Rows from block 10, named by matrix and row number. Each number is 200 + 40 x the weight over its row's rms, rounded and kept within 0 to 999. All counts start at 0. After the name is the row's rms in percent of the matrix's.
# conv: 3x3 conv (model.decb.0.2.conv.weight, 96x96x3x3), inputs 0-11, a 3x3 kernel for each
conv.4,105,234,199,219,115,72,226,228,208,200,200,217,192,194,188,175,238,241,190,152,226,190,195,146,235,218,188,165,163,200,197,195,133,202,235,228,206,173,180,204,192,167,176,259,197,158,200,189,226,189,258,190,199,251,186,215,134,155,212,105,259,131,198,251,188,211,222,206,237,199,191,172,190,187,139,245,183,256,240,241,212,184,152,196,221,170,152,212,177,173,179,180,217,140,212,248,174,216,184,173,158,206,243,209,274,199,190,186,179
conv.5,092,169,154,218,200,158,194,193,203,161,181,180,194,191,183,161,165,183,173,170,183,213,150,197,157,194,122,216,152,184,187,220,178,191,232,261,202,168,166,178,217,177,189,212,182,147,202,199,193,178,209,198,240,143,209,216,252,236,176,205,218,202,144,220,195,221,211,208,164,178,208,223,202,237,213,155,213,180,173,214,220,183,167,184,138,191,120,168,163,157,186,218,153,150,180,185,217,223,197,216,200,198,182,232,122,170,173,225,216
conv.6,091,194,208,202,197,191,219,206,211,200,225,205,203,189,179,196,198,199,212,108,43,133,187,130,107,269,328,194,210,192,179,238,245,235,199,152,210,197,223,234,235,210,222,210,222,170,63,106,158,114,248,242,253,314,248,190,181,172,203,179,222,183,218,219,236,255,114,333,270,20,253,82,139,215,165,305,144,182,319,274,160,311,203,216,203,203,181,202,231,176,208,224,203,246,298,149,194,227,190,205,198,196,226,189,260,205,207,217,235
conv.7,096,194,188,223,191,207,234,208,207,242,229,148,111,181,136,57,199,203,164,184,194,198,218,138,182,198,216,183,218,164,225,189,137,199,197,183,192,186,215,203,198,139,177,224,166,190,233,173,173,157,194,209,185,239,240,219,202,196,257,175,209,160,172,203,192,224,157,224,103,179,177,200,218,180,190,246,224,185,250,213,170,248,238,189,158,165,128,145,210,224,204,197,198,167,178,162,144,197,193,214,223,224,201,168,335,247,234,198,211
conv.8,116,188,262,268,160,171,218,218,231,122,158,198,168,209,173,215,227,197,179,178,229,167,192,173,214,233,176,205,201,193,207,229,179,220,216,204,231,183,245,201,238,246,189,231,252,205,198,214,238,193,199,196,179,232,205,211,152,102,178,53,172,194,165,188,219,181,171,224,202,188,172,208,200,227,104,154,168,140,193,185,181,218,188,172,231,173,169,197,187,195,175,221,230,190,248,239,187,174,231,195,200,152,182,228,214,113,165,211,191
conv.9,105,172,225,173,166,175,164,172,194,211,220,220,233,241,184,170,157,154,193,192,215,217,183,140,225,197,171,173,211,233,224,271,249,188,180,219,177,175,269,147,305,0,129,103,176,196,194,197,219,214,173,223,217,196,202,189,179,177,234,129,149,114,83,217,207,186,192,153,186,240,232,202,189,216,192,270,193,196,198,176,199,224,227,198,236,245,158,184,169,197,203,227,206,158,196,200,178,179,182,202,207,234,183,234,234,224,172,195,193
conv.10,082,166,172,198,176,187,193,185,111,164,232,176,209,185,212,197,171,194,196,261,152,225,204,219,236,207,226,218,304,186,150,142,261,160,115,207,210,209,170,209,187,174,128,225,141,209,327,223,248,264,190,242,187,211,188,188,268,196,204,201,213,226,184,173,126,145,148,98,206,289,254,273,252,140,217,167,249,317,197,254,235,191,184,205,166,121,248,191,174,243,161,213,249,210,194,203,189,234,271,175,228,166,226,215,159,198,224,232,187
conv.11,072,206,200,234,184,177,222,224,189,224,215,199,174,194,226,215,178,214,202,206,216,226,194,162,206,223,277,205,88,255,140,262,322,126,219,225,225,228,245,154,207,185,229,194,160,178,207,190,228,193,228,214,178,179,208,216,157,186,214,222,240,210,193,221,220,210,193,218,241,181,172,212,208,192,176,181,170,231,238,223,202,228,202,160,192,175,251,173,211,174,197,297,251,229,315,132,208,272,171,243,200,235,180,137,310,252,181,208,235
conv.12,117,121,210,234,271,145,123,177,244,249,221,170,231,210,204,162,143,182,213,195,179,218,215,186,195,185,179,207,231,188,205,206,182,208,186,207,208,191,149,124,125,114,229,173,166,208,161,155,213,195,184,198,188,163,187,244,132,205,142,80,140,208,249,180,201,184,192,193,194,194,188,189,222,247,224,203,131,221,219,233,215,231,178,194,143,226,223,194,191,174,192,255,239,214,159,176,186,179,238,200,230,184,215,177,251,216,219,205,213
conv.13,112,190,158,213,212,163,163,197,234,188,185,194,233,173,168,202,143,208,221,204,198,219,171,198,208,254,186,177,193,204,195,188,191,179,202,165,221,194,197,185,225,253,171,193,198,204,225,235,204,194,188,201,227,205,187,218,182,193,190,203,207,172,146,203,223,198,185,203,161,181,176,219,194,217,192,165,202,170,197,182,219,233,203,204,202,164,168,213,193,194,213,204,228,226,159,172,259,180,199,183,179,149,218,220,64,117,220,204,230
conv.14,113,231,243,240,160,159,204,143,168,224,222,182,153,176,182,225,171,247,161,247,187,231,183,151,157,143,156,208,229,213,208,181,225,219,171,190,262,213,218,189,141,165,180,251,221,198,245,187,176,234,188,215,130,203,209,193,206,218,220,273,179,248,186,216,143,228,189,192,217,140,225,176,232,232,147,219,158,173,185,178,238,213,233,157,219,171,151,197,200,190,184,248,203,202,190,163,217,215,198,173,138,147,224,91,158,197,165,185,193
conv.15,092,214,187,166,194,241,189,228,225,183,231,218,226,224,245,231,229,231,240,218,192,221,193,163,162,224,212,186,228,286,206,45,150,245,588,172,123,177,200,194,251,185,218,163,263,232,203,185,174,177,196,185,240,195,191,192,208,223,217,143,296,223,165,142,231,200,200,208,249,204,216,222,180,222,115,209,204,256,182,232,219,216,196,187,228,191,209,217,220,177,240,216,251,198,247,211,178,228,228,207,211,201,241,249,202,197,214,197,219
conv.16,112,254,207,203,120,190,270,238,206,152,159,164,149,198,210,224,237,183,202,216,173,201,200,180,209,175,191,196,218,202,207,180,196,202,210,197,202,179,183,164,129,150,224,221,205,193,176,159,225,193,179,199,200,191,175,236,88,170,136,74,147,156,196,185,200,184,200,217,209,174,193,210,221,164,201,251,202,169,261,230,152,180,227,186,250,162,184,137,204,187,189,219,251,154,215,182,207,254,199,222,188,209,256,206,253,196,234,200,194
conv.17,117,197,203,197,203,271,195,232,226,188,191,182,203,181,176,188,197,206,198,179,160,194,254,122,100,161,188,208,201,189,199,203,206,232,189,192,219,156,197,180,217,182,133,183,176,164,120,136,190,214,172,233,169,152,331,202,235,205,142,101,239,146,73,192,292,299,192,223,261,129,136,181,153,194,180,172,127,149,284,196,169,207,195,196,205,200,204,207,215,165,219,233,217,222,260,233,175,168,170,201,175,201,196,156,170,208,216,208,198
conv.18,103,184,205,232,211,121,207,194,180,162,214,189,135,197,212,174,252,174,179,222,188,164,173,203,168,207,192,185,177,202,178,198,219,182,219,189,214,201,157,210,207,218,228,202,191,198,258,185,142,225,197,204,194,205,197,160,179,252,165,179,259,262,201,162,207,186,219,226,177,208,159,200,182,199,202,245,162,233,185,192,167,169,220,229,175,192,186,168,192,207,218,208,219,188,223,170,189,187,214,178,191,220,219,219,73,54,221,204,181
conv.19,087,216,173,193,109,161,150,177,169,187,172,211,188,180,229,159,222,214,194,202,177,207,171,176,215,201,214,176,162,239,262,175,180,176,301,209,178,174,188,165,254,239,244,236,239,245,214,187,218,215,181,190,210,223,224,226,216,191,166,185,215,145,189,161,190,220,186,217,70,156,176,239,179,215,115,215,211,162,191,272,205,242,219,123,170,156,173,180,233,152,213,134,176,197,153,182,186,205,182,205,180,179,167,218,263,193,210,180,218
conv.20,115,212,204,206,204,256,183,241,225,203,185,173,205,178,170,188,197,200,187,225,219,214,132,169,282,154,130,180,193,203,222,222,185,186,191,204,204,162,166,187,200,170,148,206,172,178,245,281,244,193,224,191,242,227,165,214,249,216,185,107,258,132,46,182,126,125,199,196,110,250,274,236,212,175,201,174,267,166,165,122,205,251,190,180,212,194,206,198,208,199,193,175,182,200,211,216,228,262,219,184,180,202,184,167,166,201,229,222,201
conv.21,091,238,205,185,196,172,194,200,145,203,196,208,192,203,198,173,182,227,164,195,184,192,216,172,222,182,226,214,208,229,219,189,219,190,164,182,204,196,214,235,181,179,230,123,93,112,239,222,235,181,191,181,193,206,209,179,203,193,213,207,207,189,200,203,226,210,178,223,203,198,200,206,227,190,214,216,171,194,197,136,159,160,190,179,177,180,165,171,200,182,222,211,200,166,236,219,161,169,143,158,186,227,204,186,216,260,185,265,189
conv.22,109,198,151,202,187,200,193,161,131,216,166,212,184,170,206,197,145,271,166,239,184,216,170,212,215,158,204,203,190,193,183,194,211,185,211,196,197,205,203,225,207,158,217,136,235,201,238,176,209,194,224,202,144,251,198,148,214,216,197,204,228,216,184,208,173,202,183,141,198,194,228,189,196,209,202,203,169,214,202,261,150,222,222,179,203,205,204,185,231,179,201,151,224,193,198,212,214,181,201,221,202,119,216,138,199,189,189,146,169
conv.23,096,185,146,181,153,174,172,177,175,202,169,166,190,155,150,158,173,108,184,177,197,198,199,207,188,196,185,215,195,41,167,520,248,237,246,185,208,229,198,197,200,165,183,176,206,188,236,211,153,211,198,244,172,161,239,182,201,225,138,199,230,204,215,165,214,199,176,152,211,202,198,256,225,161,261,200,172,206,184,214,184,223,188,212,199,184,222,169,192,187,181,233,251,225,208,149,183,241,186,198,231,214,175,169,203,200,226,192,169
conv.24,113,191,230,198,124,144,160,204,174,241,210,224,191,197,195,218,169,212,187,195,181,205,177,168,204,191,156,201,201,205,181,212,213,198,210,181,203,213,254,172,167,5,203,140,214,203,222,162,212,166,215,216,204,209,173,209,183,144,264,59,203,103,152,194,227,170,204,141,229,202,254,188,200,203,223,236,194,160,223,165,203,198,185,161,169,188,221,225,213,192,218,249,227,235,252,199,181,149,176,202,183,210,235,206,239,188,221,218,199
conv.25,097,222,188,192,204,162,171,247,203,179,170,220,194,224,183,207,217,214,197,181,191,207,187,233,209,120,175,158,137,161,191,328,97,118,294,276,189,188,204,206,201,218,202,128,253,205,194,191,211,177,173,202,153,240,169,212,214,193,221,215,243,207,211,230,191,167,197,183,204,201,189,229,189,197,217,249,207,196,201,211,172,143,201,191,155,251,188,229,186,197,178,263,182,255,220,184,199,199,184,168,169,208,178,243,148,193,190,200,216
conv.26,113,165,187,158,140,127,194,210,123,233,187,206,164,193,180,181,230,173,170,239,196,183,179,194,191,178,187,222,185,199,200,220,187,191,182,192,183,213,177,205,205,219,188,195,175,237,241,186,185,206,205,216,169,189,227,191,240,211,202,236,198,208,198,187,204,204,191,186,183,154,194,206,188,211,216,227,214,175,123,182,207,202,155,208,263,164,202,203,161,228,200,306,191,111,257,174,185,196,217,197,222,153,215,188,0,154,242,162,182
conv.27,092,188,144,246,194,170,213,229,170,157,205,225,192,198,251,170,180,236,157,209,187,204,183,221,215,204,197,164,157,256,196,125,211,189,212,190,210,179,248,244,188,212,211,184,205,192,206,237,163,215,197,173,169,226,159,165,240,229,180,207,235,202,155,194,209,215,184,206,199,190,167,190,183,227,183,186,167,186,195,181,152,200,189,203,167,215,280,132,207,197,166,159,204,262,188,244,250,206,222,190,230,208,187,203,203,237,217,220,251
conv.28,099,242,175,179,171,91,179,259,176,129,162,182,234,187,225,197,193,197,251,201,251,183,159,176,258,204,219,202,135,262,195,302,107,252,160,223,168,203,197,215,200,160,214,129,210,197,177,224,211,180,251,173,222,194,209,237,171,231,203,230,257,198,201,153,275,119,229,210,201,187,200,205,184,248,210,215,132,225,199,217,192,203,194,169,210,154,189,224,201,228,214,230,219,197,184,151,222,199,159,232,260,211,174,276,66,120,267,154,183
conv.29,075,213,167,207,216,191,201,208,193,180,185,172,178,188,208,198,220,197,214,179,227,214,199,195,135,190,216,218,139,196,172,80,230,206,215,295,219,220,160,233,211,215,209,175,209,215,223,187,190,186,192,173,207,186,193,191,207,205,210,195,204,232,190,215,226,210,239,186,200,226,205,212,201,198,169,199,186,183,186,225,231,196,188,196,187,201,194,184,196,209,205,204,166,192,179,139,207,188,202,170,174,197,187,228,169,217,232,188,188
conv.30,091,186,242,153,196,188,214,182,274,219,175,230,175,169,184,196,241,207,227,223,191,170,173,191,176,172,160,157,221,237,138,112,155,263,243,216,178,227,115,310,137,265,230,249,262,135,245,209,199,198,235,180,219,197,218,175,113,223,146,308,180,194,260,181,231,216,202,160,257,167,268,180,234,204,202,154,197,163,176,178,167,160,222,224,205,223,269,211,218,205,218,146,176,234,195,116,239,229,197,242,188,216,208,190,218,195,195,235,158
conv.31,108,173,221,224,237,189,160,125,184,219,198,204,202,203,190,188,184,209,226,181,195,195,184,163,189,213,165,191,207,205,193,212,202,204,183,234,191,199,173,236,203,154,97,123,128,198,204,175,205,157,157,164,178,157,222,188,216,200,242,166,198,176,59,184,210,221,172,208,185,194,188,204,223,166,207,189,193,218,223,201,212,248,194,200,209,206,217,222,178,158,168,175,185,214,181,230,214,292,208,224,215,184,187,205,220,194,231,259,235
conv.32,092,240,206,210,222,219,221,176,164,152,188,206,186,197,194,184,209,212,199,200,193,189,219,188,197,195,232,225,200,209,172,197,229,233,218,224,229,245,188,212,206,197,171,216,163,166,226,200,211,193,199,220,187,221,224,206,192,191,165,174,219,207,191,214,205,187,210,214,180,228,203,212,213,180,179,230,245,230,194,171,208,214,216,218,173,178,179,201,223,209,220,242,220,207,206,222,196,202,196,167,236,225,189,183,156,224,187,233,191
conv.33,112,203,220,178,149,183,213,298,270,148,186,175,190,187,150,189,198,211,162,194,216,178,195,159,201,187,224,191,197,207,215,193,189,228,219,188,197,176,237,194,228,191,194,249,226,149,238,238,200,196,229,192,211,202,187,217,203,212,181,122,245,156,103,186,208,199,188,167,180,206,237,199,243,159,223,136,205,168,184,181,208,211,197,167,189,210,136,192,220,235,178,265,260,253,222,247,206,179,185,208,188,188,175,162,162,182,221,133,238
conv.34,107,200,208,164,223,217,216,174,187,211,196,189,208,129,155,174,127,190,191,190,219,192,179,221,243,253,203,181,136,199,231,226,187,202,185,199,216,231,210,173,190,244,187,208,147,165,187,206,235,190,188,203,178,180,193,186,202,171,200,159,163,173,179,210,214,206,213,217,153,160,199,117,240,150,193,164,171,161,254,204,211,255,185,173,218,101,203,260,187,222,224,199,187,150,215,230,185,195,197,208,197,181,238,219,234,195,205,213,215
conv.35,099,181,193,200,202,171,168,134,121,149,193,218,188,185,213,214,178,149,224,161,36,68,219,35,19,217,232,198,166,201,171,209,182,204,180,204,222,182,198,200,185,129,120,214,123,197,174,75,221,135,66,292,171,138,240,191,226,206,185,288,192,212,208,190,252,356,221,217,274,91,223,161,219,241,232,344,167,179,310,185,163,164,219,195,185,183,199,181,175,185,208,241,251,231,142,160,181,172,172,263,183,185,168,211,199,152,203,270,160
conv.36,076,207,217,218,184,192,192,197,205,204,211,196,198,202,165,208,205,193,197,214,187,222,213,194,210,210,217,203,236,181,230,246,242,204,312,248,289,219,194,223,219,203,215,196,189,187,172,185,211,235,211,201,214,211,199,206,216,181,227,180,185,192,189,204,203,228,213,220,241,208,199,206,209,231,212,206,153,200,190,222,216,209,220,184,194,206,159,218,200,192,206,206,161,215,216,163,196,202,198,201,200,210,229,185,252,176,200,204,211
conv.37,078,220,191,134,237,266,212,168,269,229,202,109,161,128,184,173,157,145,206,174,175,192,197,209,207,207,281,174,186,216,206,241,240,219,205,191,196,201,211,177,176,199,215,192,213,204,144,184,205,208,257,242,221,188,208,210,132,211,251,208,206,166,203,202,214,212,218,216,209,167,199,236,161,154,208,299,186,238,235,267,156,272,197,210,234,166,198,210,232,146,218,120,171,203,143,160,200,142,197,219,189,230,235,168,227,199,207,206,242
conv.38,091,222,228,206,223,217,207,263,206,219,223,187,218,204,219,216,172,251,218,232,206,182,268,257,200,256,206,243,114,67,300,575,98,73,0,448,205,182,215,126,226,146,238,164,204,208,219,268,223,203,274,286,286,220,252,189,220,224,314,280,183,188,185,177,201,177,195,241,175,212,225,193,183,198,225,229,194,196,186,182,298,218,179,165,177,185,232,181,171,174,194,246,183,183,191,179,186,206,216,177,149,167,193,180,252,190,166,270,190
conv.39,103,215,138,196,203,244,203,240,249,224,190,162,240,175,196,214,163,153,229,217,204,186,218,128,187,214,210,232,219,253,214,158,277,177,154,166,219,219,183,230,136,229,234,196,145,172,217,211,196,204,165,229,221,213,243,203,132,249,124,109,155,246,279,216,211,236,222,213,193,227,233,210,253,232,192,187,204,188,189,124,188,157,187,192,214,204,174,174,118,169,173,214,198,183,210,187,213,192,224,204,181,236,213,200,162,209,194,208,199
conv.40,113,192,226,210,237,87,181,208,195,129,181,177,247,190,171,205,106,278,194,201,194,210,189,188,183,195,207,207,197,206,186,149,201,212,205,202,186,228,183,193,212,231,164,183,185,207,190,204,186,211,198,209,189,217,224,197,183,230,187,233,201,263,191,173,217,190,214,197,162,182,171,204,173,243,236,213,201,243,160,153,204,186,207,213,160,198,191,162,191,198,191,216,230,202,193,184,203,181,205,202,206,195,216,181,0,127,205,168,177
conv.41,091,173,194,212,159,223,196,169,199,242,178,210,207,200,184,190,206,196,174,192,191,188,214,206,205,217,216,206,198,218,176,189,146,214,205,222,183,171,202,203,264,245,219,197,229,213,212,188,207,223,252,266,180,240,199,188,181,152,207,147,205,156,216,185,218,296,137,274,151,92,204,192,223,140,189,272,158,235,286,231,219,234,140,196,185,95,102,134,239,168,170,134,183,161,261,174,193,155,179,173,179,208,161,225,238,163,210,218,229
conv.42,098,168,182,216,135,164,140,227,176,146,196,160,179,196,193,169,230,206,183,204,219,228,145,150,214,176,172,179,213,204,209,205,232,213,187,209,178,123,278,244,182,240,218,206,206,237,234,270,175,176,187,169,199,192,172,177,118,148,183,278,164,177,197,192,182,160,193,219,166,241,194,192,216,155,107,126,226,186,150,185,210,169,188,213,181,176,195,184,171,180,212,222,177,194,339,221,210,247,172,223,186,220,213,204,204,192,197,183,206
conv.43,094,190,235,199,142,201,246,186,186,124,189,263,233,227,237,250,219,267,214,190,217,204,192,202,196,144,170,156,187,179,208,182,177,201,246,241,223,159,194,195,214,147,175,234,233,215,217,212,233,213,193,213,222,153,182,218,208,214,222,242,173,161,112,167,181,169,206,231,175,209,166,212,216,192,138,132,250,229,133,230,236,173,139,121,139,149,219,202,139,228,142,234,242,205,227,183,208,191,200,195,178,190,157,211,151,134,181,170,193
conv.44,075,196,228,162,199,202,195,182,147,206,165,236,213,187,215,200,190,182,191,222,193,190,220,179,231,207,217,192,256,247,162,123,225,224,252,175,193,239,223,230,186,193,157,185,190,235,198,260,247,205,202,227,205,120,228,206,139,214,244,268,226,203,183,238,223,198,187,248,277,181,195,217,209,207,202,188,183,187,220,176,158,186,235,207,239,250,191,240,225,155,241,74,101,186,123,260,214,117,214,122,256,176,200,229,273,228,210,239,226
conv.45,113,164,226,201,134,124,160,256,135,187,188,208,178,195,221,155,206,181,186,180,220,207,160,169,185,188,188,221,209,182,185,189,196,197,182,202,188,199,221,175,216,146,214,192,129,230,232,179,202,187,182,208,193,194,220,210,216,202,197,199,238,229,201,214,171,190,216,221,160,198,181,209,174,143,183,243,202,199,228,177,197,183,157,150,247,164,182,248,175,196,217,323,188,170,237,148,209,185,181,188,199,172,195,231,126,67,216,162,171
conv.46,095,228,145,195,244,233,181,207,193,174,170,140,186,110,164,158,149,165,215,171,239,175,133,176,172,220,198,188,217,232,195,213,172,185,199,174,203,157,225,188,246,282,199,205,216,198,205,202,212,188,187,209,192,203,203,194,187,189,125,147,169,169,211,181,177,153,225,220,163,205,208,190,212,192,226,167,188,153,213,227,154,226,212,228,201,192,195,198,222,187,210,106,120,193,114,180,231,232,237,196,193,179,183,263,196,186,198,213,225
conv.47,087,166,202,216,190,225,203,213,176,205,210,183,202,189,111,186,191,238,189,209,258,217,228,153,211,200,156,200,160,174,209,179,171,216,202,177,199,243,206,257,183,226,136,214,123,159,216,271,189,206,205,195,204,188,193,201,130,168,177,183,214,191,215,217,141,206,185,187,167,215,192,186,239,165,153,179,151,221,224,161,124,154,202,207,191,201,119,199,192,224,185,180,212,140,217,151,203,184,173,190,203,219,212,196,260,224,166,249,225
conv.48,114,201,172,190,218,92,173,240,150,150,187,223,199,199,217,185,202,209,207,244,239,116,113,210,123,75,220,241,174,191,197,209,187,170,176,212,180,213,190,230,172,194,189,197,161,200,309,207,132,229,185,275,134,194,309,214,207,211,184,209,239,218,180,238,159,134,284,122,218,171,197,232,138,115,235,272,181,188,166,172,206,192,193,199,231,194,189,201,198,200,222,180,162,246,191,216,256,196,209,188,234,169,180,254,37,51,230,160,177
conv.49,103,203,213,214,199,142,165,215,101,141,156,63,157,162,145,196,194,167,265,161,169,201,158,126,200,239,150,148,160,198,179,174,192,206,269,189,268,219,205,195,199,205,131,192,73,218,165,180,215,187,165,215,145,179,236,220,232,248,183,251,216,187,201,194,194,240,169,231,192,203,226,201,201,210,233,277,203,217,190,191,189,166,183,103,151,212,145,232,199,178,277,211,216,208,230,166,204,158,164,241,167,174,172,186,221,160,202,236,187
conv.50,094,187,217,178,228,228,185,223,205,208,214,193,252,249,170,234,224,220,244,176,157,172,245,171,230,199,231,205,245,190,228,186,204,231,190,193,177,185,245,143,204,196,241,189,253,190,160,217,202,232,220,220,181,169,177,188,198,235,154,152,168,238,260,168,190,226,212,257,190,206,220,189,192,206,214,206,219,190,233,196,179,153,167,216,205,211,196,195,170,211,207,218,225,185,238,224,222,226,211,183,197,227,177,189,244,192,206,176,202
conv.51,109,223,205,223,145,182,164,207,210,194,182,189,224,193,195,217,204,188,188,186,151,180,171,168,186,196,209,192,231,228,193,210,195,211,193,184,180,192,104,203,92,115,230,191,186,211,176,137,212,214,168,169,193,205,195,233,74,169,127,102,189,200,284,187,185,157,212,209,192,176,186,234,214,183,154,248,203,226,252,163,195,178,233,196,231,188,192,163,178,209,193,153,197,212,239,252,240,238,174,201,199,237,189,212,240,232,195,202,206
conv.52,099,206,196,194,180,188,172,145,153,150,197,165,192,202,190,182,160,221,199,187,183,182,92,246,182,200,179,177,173,204,196,258,186,186,211,195,211,219,254,227,180,203,221,214,135,186,199,212,178,213,205,184,182,218,164,219,189,195,248,201,165,165,183,202,210,177,202,230,203,201,200,188,201,204,223,240,190,203,245,196,173,245,210,157,184,199,176,180,224,204,221,200,389,275,142,184,206,157,208,203,185,171,206,216,252,200,219,251,189
conv.53,117,212,198,211,216,99,174,222,150,149,191,206,185,188,220,182,200,208,194,118,177,284,213,156,275,316,151,126,195,180,189,187,177,171,185,219,191,197,192,237,197,220,217,219,172,194,95,193,298,194,244,137,322,233,69,204,210,214,197,204,255,225,218,197,262,145,101,328,91,190,199,131,247,234,213,235,196,246,185,204,129,211,196,222,204,200,183,191,200,207,207,244,194,200,205,180,233,192,193,196,214,175,208,265,55,69,225,163,180
conv.54,115,241,175,209,239,114,157,222,143,108,169,160,255,183,202,203,124,262,229,188,226,209,175,193,197,207,201,191,185,185,188,206,187,190,203,229,223,207,219,183,200,185,195,166,172,218,215,201,214,196,200,208,201,195,209,199,175,235,173,226,240,263,209,183,200,164,216,218,139,212,197,207,172,223,241,205,165,245,170,185,204,199,199,226,175,205,193,157,197,210,205,195,199,230,217,185,249,189,208,213,211,205,194,225,53,35,200,159,192
conv.55,091,178,204,194,206,108,244,193,176,221,196,198,173,185,204,212,199,135,166,203,228,186,167,190,230,183,215,184,187,180,234,162,94,161,207,216,221,215,79,177,117,209,179,206,285,242,199,246,198,219,139,213,192,177,211,175,146,193,245,235,194,169,197,179,178,180,198,185,202,193,177,210,205,220,168,213,195,150,224,248,246,198,185,240,190,194,180,185,207,176,214,253,164,185,221,112,156,241,207,151,235,134,181,194,155,243,136,139,186
conv.56,114,178,191,215,182,125,203,180,207,197,202,199,203,209,227,204,177,219,210,255,237,251,81,95,55,334,254,263,214,211,172,187,201,202,207,200,206,238,134,155,76,130,238,203,222,180,337,216,165,131,170,237,261,291,291,231,160,190,187,50,168,174,249,216,49,146,270,273,322,124,287,79,86,139,199,185,172,171,295,241,245,217,199,212,188,182,225,193,204,202,190,218,233,196,172,176,181,252,213,200,245,221,221,185,247,216,234,195,212
conv.57,095,186,165,223,189,168,191,174,178,184,183,177,188,168,200,174,211,216,214,158,190,197,217,217,195,249,268,198,119,191,295,206,1,239,368,107,214,215,155,207,255,205,184,185,124,193,232,234,207,171,220,191,248,239,224,173,239,202,220,232,184,178,217,210,150,208,204,216,235,221,208,184,238,201,160,183,241,184,124,216,175,259,207,200,193,184,239,175,179,197,204,198,142,162,175,173,208,198,226,201,170,193,170,219,221,224,167,203,193
conv.58,099,145,190,213,215,205,204,153,202,192,208,170,169,171,196,186,178,196,195,198,167,187,194,132,75,269,314,247,227,176,199,214,204,209,221,260,197,146,282,249,146,242,205,225,209,235,260,244,194,183,187,227,267,320,315,239,110,204,140,195,175,223,223,198,103,267,168,333,174,34,169,136,80,180,166,214,95,154,293,246,160,285,183,170,164,181,190,192,199,158,191,153,160,211,219,163,187,230,163,207,225,193,197,182,214,192,184,157,154
conv.59,112,246,199,218,226,102,158,201,163,112,182,218,191,194,197,191,136,221,211,186,214,233,171,187,199,215,194,190,188,184,202,208,181,202,178,195,197,177,211,213,186,219,219,201,177,181,181,194,208,183,193,202,226,187,194,213,207,210,190,261,205,235,213,224,221,173,195,214,179,188,180,206,178,240,268,233,200,204,159,155,145,213,230,242,121,188,213,131,222,169,179,115,184,300,232,216,251,247,216,230,221,207,210,213,13,157,223,141,196
conv.60,091,204,199,185,220,201,196,148,159,203,179,179,154,136,171,178,216,168,176,160,169,221,176,187,137,271,223,241,228,161,219,317,140,202,171,203,215,133,156,198,202,161,86,229,167,207,163,162,180,94,228,286,325,326,301,225,253,175,204,209,221,156,191,170,224,282,233,232,196,177,234,200,201,253,222,185,190,205,250,191,214,208,173,162,211,185,137,194,197,184,198,215,211,219,225,228,171,217,255,204,222,204,223,216,226,202,209,250,246
conv.61,113,207,205,218,197,175,161,182,87,153,228,201,216,181,232,179,194,182,206,189,208,221,185,183,180,188,178,197,191,201,209,194,197,183,201,204,207,193,204,191,223,99,130,172,0,203,197,211,221,169,147,224,211,195,189,218,197,231,218,238,159,203,112,212,180,226,193,230,98,233,164,222,165,177,184,212,190,206,222,205,127,225,193,202,209,219,202,200,191,193,210,181,189,174,232,201,225,174,247,219,190,223,205,213,183,217,207,240,219
conv.62,107,200,164,184,179,248,195,178,225,186,184,204,201,189,200,192,189,171,184,150,0,198,313,87,118,273,365,208,182,170,160,264,219,216,227,247,306,206,177,155,193,229,147,185,254,214,165,113,194,175,243,234,234,353,259,211,166,200,186,186,200,207,185,152,281,433,203,290,315,125,259,184,128,229,187,260,202,151,163,184,211,162,178,201,184,171,212,170,215,183,201,222,226,225,212,232,195,203,155,190,202,192,166,178,135,119,183,193,203
conv.63,114,215,171,210,236,185,258,142,150,157,169,131,153,165,214,222,224,219,195,215,204,197,153,167,207,180,154,197,210,193,161,191,202,209,205,188,202,234,229,204,169,14,258,122,222,202,192,188,193,150,206,205,203,194,173,185,166,153,293,62,205,119,154,187,244,201,198,122,226,193,250,202,187,242,261,245,165,169,182,188,160,147,212,233,217,195,201,151,187,152,174,189,185,199,178,239,215,231,240,207,185,224,236,185,221,165,211,213,185
conv.64,114,186,166,181,236,106,258,185,205,169,166,230,173,172,240,128,159,248,178,196,198,233,130,242,217,224,160,220,164,220,173,133,202,177,229,218,179,167,181,204,182,207,154,228,177,244,252,223,214,152,193,254,160,236,156,190,143,221,207,205,203,205,196,175,179,149,200,220,83,228,189,193,179,159,213,214,172,280,239,181,231,172,188,164,204,209,208,173,222,192,205,202,230,186,199,208,175,218,223,188,193,184,249,194,178,208,196,156,194
conv.65,069,220,204,226,214,188,207,206,182,213,220,217,198,194,166,198,185,192,194,230,165,217,167,212,200,178,219,214,219,208,231,95,218,229,310,132,303,205,190,208,206,174,190,218,202,203,222,199,235,212,237,236,214,197,213,193,206,230,219,163,168,207,196,201,194,211,213,210,190,214,207,221,222,197,186,221,161,207,187,215,211,213,217,181,185,201,183,201,214,213,209,199,215,193,196,180,190,178,204,164,211,226,220,193,175,191,203,216,218
conv.66,082,191,164,227,148,196,239,193,225,208,119,140,158,123,186,149,183,151,155,168,179,235,194,171,210,245,225,201,191,248,216,220,147,190,208,209,194,170,217,240,256,206,259,248,194,192,191,194,146,216,223,215,207,197,225,181,184,189,164,201,212,159,178,150,217,157,183,199,133,209,244,223,214,193,164,189,302,208,191,229,208,170,172,123,170,156,239,162,199,138,213,161,138,180,203,150,209,177,177,201,184,211,211,193,170,181,221,220,231
conv.67,074,156,186,198,151,234,187,231,199,180,237,258,262,241,202,291,239,203,245,188,167,225,243,203,185,220,276,197,176,227,219,335,285,158,272,137,246,177,189,193,250,231,234,198,206,153,165,193,185,187,213,226,229,238,178,212,223,174,211,212,241,200,128,203,233,217,228,236,248,181,224,196,202,137,184,180,205,236,204,188,200,125,159,218,185,178,237,197,170,205,203,221,194,203,213,203,230,168,222,208,193,217,224,202,242,182,208,251,219
conv.68,092,218,212,195,164,184,203,258,189,159,201,195,206,166,189,186,201,212,208,203,183,176,134,196,210,259,166,180,245,156,194,193,247,190,212,174,212,217,171,205,200,187,172,187,130,178,162,195,164,214,164,144,172,194,166,222,246,210,212,286,201,226,201,196,229,189,190,228,215,188,221,181,231,180,223,188,222,214,213,189,207,216,240,185,215,196,211,190,167,192,213,193,183,153,210,222,217,196,214,190,183,179,172,214,184,167,184,317,229